Weights of a small sound classifier.
Model: norm rmsnorm, width 384.
Training: muon at rate 0.0048, 10800 steps, batches of 256, held-out accuracy 99%.
Data: trained on melodies that start on their tonic, played by one synthesised instrument, 26041 training examples, 106.2 epochs.
Rows from block 5 of a small sound classifier, named by matrix and row number. Rows with one number belong to one neuron. Each number is 200 + 30 x the weight over its row's rms, rounded and kept within 0 to 999. All counts start at 0.
After each neuron's rows are labels from the 100 clips, of 14848, where the neuron reaches its largest size: "peak on" is the class under the peak. Only what is clearly more common there than usual is listed. The data: melodies that start on their tonic, played by one synthesised instrument.
# gate: MLP gate (model.blocks.5.mlp.gate.weight, 1024x384), inputs 231-307
# fc1: MLP up (model.blocks.5.mlp.fc1.weight, 1024x384), inputs 231-307
# fc2: MLP down (model.blocks.5.mlp.fc2.weight, 384x1024, transposed), outputs 231-307

gate.54,176,200,189,235,173,202,207,229,176,189,127,204,259,201,196,192,188,215,240,179,214,194,243,188,159,170,199,178,220,180,229,215,204,229,212,161,204,216,182,231,213,161,213,208,187,216,148,166,268,203,224,213,261,185,163,200,243,209,220,210,208,203,208,201,210,230,164,236,190,215,134,212,210,242,239,161,225
fc1.54,195,186,216,260,228,218,149,268,222,254,186,239,175,167,234,195,157,225,234,136,191,203,256,205,218,194,191,221,218,174,233,235,123,180,173,168,161,187,253,277,207,181,192,187,190,171,150,231,220,186,199,221,216,180,154,178,255,224,231,196,181,180,181,125,243,234,223,237,185,213,130,155,174,216,238,202,162
fc2.54,182,187,222,239,197,243,180,206,178,151,194,186,164,197,165,200,206,197,215,187,233,203,259,170,238,161,175,210,235,180,225,194,203,171,131,170,209,201,201,183,179,212,153,182,203,186,195,240,178,207,199,131,173,175,190,150,210,243,222,209,189,149,212,192,230,129,185,203,216,189,254,207,186,187,210,185,164
peak on: F#5

gate.468,181,239,209,242,222,237,200,211,174,222,215,197,176,234,173,236,239,241,165,189,197,223,159,157,227,235,183,187,218,210,228,238,243,204,231,187,189,229,236,191,193,193,200,220,201,194,159,206,230,171,183,195,210,195,197,192,276,168,197,262,155,171,172,228,181,209,187,156,245,166,239,208,218,185,223,184,222
fc1.468,249,184,157,210,183,146,191,203,145,178,223,169,207,179,216,224,169,174,225,230,189,169,152,130,206,160,208,197,193,212,222,172,208,212,171,172,232,147,197,250,189,200,203,182,209,133,228,203,223,199,183,200,244,233,235,170,234,197,146,220,158,172,144,201,175,229,202,204,193,242,160,207,148,164,241,207,163
fc2.468,267,239,174,224,219,223,207,248,266,155,203,177,203,233,211,192,168,177,203,203,187,174,186,152,194,246,187,220,205,190,190,212,188,204,241,167,215,244,225,170,234,184,221,217,188,183,211,200,244,240,161,205,170,225,264,169,174,208,228,255,209,191,216,231,164,231,191,164,211,178,191,205,203,217,233,228,228
peak on: F#5

gate.404,177,187,242,290,186,205,228,205,180,225,201,168,201,202,206,160,170,245,201,153,214,242,207,193,162,243,225,147,171,202,224,261,244,243,201,201,208,171,209,208,224,215,222,179,215,186,205,144,161,177,159,125,189,211,243,193,204,193,109,197,222,176,136,226,218,166,212,161,158,205,188,239,180,196,184,193,190
fc1.404,214,193,179,151,237,224,196,179,211,194,194,245,195,231,229,256,243,153,226,255,163,198,194,200,211,172,198,285,203,182,168,160,151,180,211,162,197,251,185,194,135,152,175,202,192,222,158,253,229,206,234,261,164,178,159,180,213,177,260,182,171,188,219,206,187,186,169,252,212,200,224,182,204,197,212,235,229
fc2.404,179,197,210,232,173,190,228,217,201,174,167,224,199,214,255,199,207,179,217,133,235,242,147,190,184,224,196,148,156,254,154,246,199,173,203,238,194,188,204,182,241,185,287,244,140,180,213,217,150,236,237,197,208,197,233,215,215,233,196,172,168,230,154,178,236,195,179,192,182,120,193,194,243,205,191,189,132
peak on: F#5

gate.231,200,206,233,173,263,190,161,157,239,113,200,212,158,183,235,240,148,188,189,177,204,189,236,216,186,186,199,205,168,202,224,174,149,195,197,214,145,167,212,153,218,202,174,180,184,182,156,164,203,219,179,216,210,241,233,231,231,199,213,224,178,217,223,185,221,219,232,251,239,165,187,226,194,160,252,225,174
fc1.231,191,200,192,227,146,206,247,219,173,241,187,207,232,212,177,178,252,181,251,210,176,197,187,176,198,194,225,203,213,209,202,198,226,289,207,194,252,201,213,250,166,194,216,200,233,196,245,218,197,184,256,170,167,178,205,191,158,191,184,213,201,168,191,232,204,182,173,152,180,236,208,130,185,230,166,196,216
fc2.231,212,147,204,174,216,186,180,207,200,233,231,181,220,168,250,240,187,247,209,186,168,177,212,220,180,213,184,219,219,222,192,180,194,200,240,236,224,187,208,159,164,185,182,202,212,160,234,199,178,197,180,206,223,245,175,222,203,196,224,236,210,140,196,185,180,242,235,187,212,185,222,234,149,222,191,192,194
peak on: F5

gate.254,175,198,237,229,193,203,221,197,181,190,205,202,226,224,237,212,204,212,202,216,226,169,135,280,209,229,187,221,220,263,170,205,203,157,183,229,256,171,202,199,189,192,229,193,196,224,185,205,221,209,237,165,203,224,178,214,180,190,213,195,221,143,193,205,243,188,243,160,202,166,204,225,223,151,202,171,230
fc1.254,209,176,196,176,197,159,201,234,201,210,210,200,238,185,162,257,176,218,230,254,150,193,215,188,172,161,232,197,245,210,157,190,219,148,212,174,249,190,162,155,244,216,193,179,223,229,206,208,208,185,167,132,243,172,209,245,248,212,208,193,201,232,213,176,262,223,220,214,195,205,192,170,175,274,185,203,191
fc2.254,204,194,182,206,154,185,185,162,200,174,239,184,205,169,237,222,169,252,193,263,195,184,196,180,214,216,160,158,231,179,182,235,186,162,227,207,224,181,160,165,226,195,165,175,198,168,184,216,263,261,159,171,183,165,238,167,252,207,192,200,184,139,207,192,251,229,221,230,238,252,191,180,175,238,182,198,190
peak on: no note

gate.194,170,209,166,177,215,222,195,230,139,179,244,182,215,272,184,202,193,252,171,175,168,145,202,203,176,200,218,224,238,235,167,220,292,184,175,258,146,203,179,185,165,222,204,191,143,188,185,177,231,191,201,174,216,165,258,209,230,136,196,160,237,215,170,234,179,171,161,198,201,231,216,201,226,159,221,276,235
fc1.194,120,210,178,160,205,211,210,219,156,233,249,174,217,299,187,146,197,279,198,119,140,162,249,153,209,213,200,226,205,226,183,225,223,219,237,205,175,188,163,191,186,212,218,182,205,207,225,209,228,184,231,159,198,147,190,217,207,195,184,198,207,207,157,191,201,168,149,200,163,256,225,230,193,171,222,213,262
fc2.194,188,221,174,187,135,208,178,188,236,207,198,202,198,157,236,204,242,178,165,236,169,216,214,154,251,213,174,179,165,150,218,229,155,201,231,212,196,162,190,243,202,186,194,184,110,173,280,256,168,255,199,200,168,204,173,227,194,220,182,251,220,207,218,195,160,195,258,244,157,199,211,197,188,228,200,174,224
peak on: F5

gate.759,226,212,175,190,233,173,210,215,207,200,219,214,221,249,184,164,191,184,210,170,173,279,200,229,195,195,171,223,174,154,215,173,234,206,168,179,241,227,192,237,187,234,208,216,148,171,220,242,225,219,177,275,189,228,173,193,251,150,194,209,174,221,231,142,172,166,181,233,175,147,204,191,165,205,161,251,128
fc1.759,199,215,213,143,202,210,199,179,228,185,219,201,209,203,258,177,205,226,245,169,153,224,247,244,230,201,228,206,223,134,191,199,207,196,204,149,177,181,193,244,174,217,193,147,202,216,199,238,236,230,174,249,223,252,205,240,184,159,181,179,202,187,186,173,213,190,190,191,193,186,139,200,147,194,191,186,176
fc2.759,175,205,232,140,206,149,141,206,201,150,227,208,167,236,201,212,200,224,173,229,192,179,262,194,186,237,196,189,226,185,161,168,184,152,214,157,124,233,134,208,193,240,184,228,199,143,123,221,221,267,177,215,138,222,186,249,215,202,173,148,139,235,241,198,226,239,167,208,210,210,161,197,203,192,221,181,166
peak on: F#5

gate.486,222,165,200,185,227,257,210,163,189,197,236,225,168,133,250,204,153,227,187,166,182,190,208,152,182,181,196,265,170,153,217,211,207,211,283,214,210,203,145,172,233,252,174,209,205,231,97,219,202,195,225,156,202,274,197,149,162,222,203,105,235,187,194,160,196,198,199,166,217,202,267,230,170,232,167,216,189
fc1.486,197,209,170,221,213,178,219,247,173,218,166,195,220,218,196,181,171,202,209,203,181,197,210,257,243,214,224,133,221,240,212,192,232,214,172,188,204,152,224,192,199,205,169,268,195,180,248,196,142,259,184,213,158,129,203,186,226,188,190,269,118,198,159,198,197,172,183,198,149,212,181,168,192,165,210,217,196
fc2.486,230,190,209,221,172,209,252,164,178,168,204,258,177,192,264,199,217,173,257,213,173,168,188,133,208,211,194,214,198,200,172,148,167,205,213,161,199,201,198,214,231,220,212,189,197,171,147,183,200,229,153,248,220,249,219,184,173,217,184,144,221,175,157,182,211,191,195,173,197,259,237,274,152,217,206,170,168
peak on: F5

gate.281,178,172,171,247,206,172,208,150,187,195,124,228,188,211,187,181,221,176,211,174,206,218,247,184,208,180,200,218,195,156,129,209,214,226,229,167,207,109,199,197,246,181,211,217,256,216,158,208,213,222,224,193,134,240,216,193,171,167,225,246,141,198,213,214,196,243,204,200,195,201,183,109,220,147,187,198,213
fc1.281,150,154,157,237,182,156,199,158,178,198,116,225,190,227,189,183,243,192,183,172,215,211,248,190,210,203,180,220,234,150,132,189,208,240,211,182,200,140,189,188,224,179,214,214,279,213,158,188,194,234,225,199,131,238,195,184,188,166,211,222,156,209,219,220,176,221,203,198,185,190,186,121,224,172,202,206,231
fc2.281,174,162,213,142,205,201,164,214,228,187,196,175,197,208,231,225,248,237,150,236,204,188,202,192,191,195,236,214,156,210,210,169,230,212,215,232,192,257,194,224,223,176,183,245,240,160,172,168,202,255,195,224,269,157,222,193,203,221,181,193,194,152,250,254,187,180,170,245,164,210,158,188,181,238,184,166,165
peak on: no note

gate.488,199,198,179,187,226,220,203,191,226,209,201,230,191,195,201,234,138,214,224,194,150,228,255,180,178,214,209,188,151,237,234,189,146,176,230,186,204,208,212,169,207,232,227,195,215,152,172,185,232,254,206,214,172,177,232,249,257,255,162,201,217,185,216,166,196,180,208,183,230,184,229,228,199,204,206,192,218
fc1.488,156,178,203,246,167,194,201,171,173,220,198,221,231,219,208,225,229,155,227,179,219,157,156,282,182,250,156,166,222,204,150,133,176,202,190,192,231,200,136,173,248,168,204,178,195,240,205,226,198,223,169,153,195,229,185,229,185,216,191,242,234,143,173,206,257,239,213,236,199,204,169,198,216,195,234,210,186
fc2.488,210,228,176,274,204,145,239,210,213,199,218,179,225,222,161,169,241,158,229,198,233,134,180,199,245,220,193,163,218,145,145,261,187,202,191,214,161,173,197,229,169,266,159,177,183,190,202,223,178,241,190,173,193,236,201,212,204,189,197,168,193,221,224,138,224,172,187,221,197,174,242,237,226,177,177,225,217
peak on: F#5

gate.655,187,175,229,211,209,226,200,201,198,170,211,215,198,163,216,212,205,197,185,252,221,231,175,208,161,205,195,226,159,229,219,210,179,186,129,252,191,210,163,215,218,168,200,218,211,214,180,191,107,161,177,137,167,197,193,239,192,182,205,224,216,160,219,166,211,262,178,190,169,255,194,222,198,180,238,190,224
fc1.655,156,130,226,256,144,211,229,179,212,188,207,195,171,181,178,186,181,247,174,113,204,206,182,186,211,195,214,175,207,166,168,140,179,174,221,194,208,190,265,212,231,241,261,219,167,188,125,216,217,202,194,175,181,224,174,160,156,146,216,158,242,187,214,213,220,223,239,254,213,167,212,203,154,231,246,230,191
fc2.655,229,193,224,154,175,160,175,178,208,197,186,200,206,159,218,168,230,171,139,171,183,223,220,206,244,261,187,195,181,155,183,199,181,176,156,216,186,165,233,218,246,224,190,179,203,176,146,154,234,212,225,208,217,182,183,180,163,196,188,212,215,147,158,243,172,225,157,195,167,179,198,212,179,209,235,208,199
peak on: no note

gate.576,204,162,222,162,222,190,204,218,219,168,212,233,150,200,239,231,164,167,174,169,215,203,246,149,254,181,212,210,175,178,204,198,162,180,194,184,211,217,197,216,202,241,161,202,178,214,177,200,158,142,246,208,248,214,219,238,208,164,210,197,218,176,212,241,170,195,222,201,193,213,210,208,225,231,211,189,211
fc1.576,213,184,194,156,207,124,178,176,212,232,191,214,240,209,194,159,241,147,120,166,166,162,218,251,206,225,207,218,239,197,168,212,251,195,192,233,257,217,190,244,201,222,204,166,195,245,209,240,205,234,158,197,205,200,176,156,204,244,191,186,218,187,208,240,147,192,188,157,201,193,202,220,178,218,233,183,146
fc2.576,133,172,181,225,222,230,217,151,178,230,195,180,187,204,197,208,152,187,285,188,238,219,250,252,247,251,245,168,206,219,195,155,171,232,158,192,225,232,166,199,231,241,205,215,206,180,227,194,218,174,212,219,237,175,245,175,223,196,193,140,158,222,235,170,150,221,249,184,223,179,212,184,174,245,260,142,202
peak on: F5

gate.273,172,171,159,188,236,223,207,206,187,184,225,135,189,212,204,200,213,173,181,212,165,206,200,171,259,190,142,208,263,173,237,237,177,181,182,244,194,179,189,196,248,226,229,184,207,179,158,191,220,196,204,251,148,168,210,214,213,192,231,227,208,155,228,191,195,243,219,219,130,200,250,167,149,200,213,173,257
fc1.273,233,231,190,249,190,226,227,200,177,173,210,281,162,178,148,205,186,171,165,208,253,245,219,189,203,203,208,194,181,200,161,268,157,152,184,196,153,150,194,221,251,215,194,178,239,196,183,230,208,198,190,158,203,204,249,191,176,175,217,264,181,183,175,161,255,211,197,178,200,190,227,183,195,193,169,215,235
fc2.273,215,198,195,179,230,177,171,169,188,250,201,202,272,207,225,208,184,211,168,177,230,197,249,216,224,209,249,200,213,171,257,197,199,220,169,180,191,185,209,220,205,231,219,241,172,216,156,233,218,236,221,164,258,252,200,203,204,204,141,257,170,186,199,191,209,179,200,200,183,222,162,141,223,211,219,212,208
peak on: F5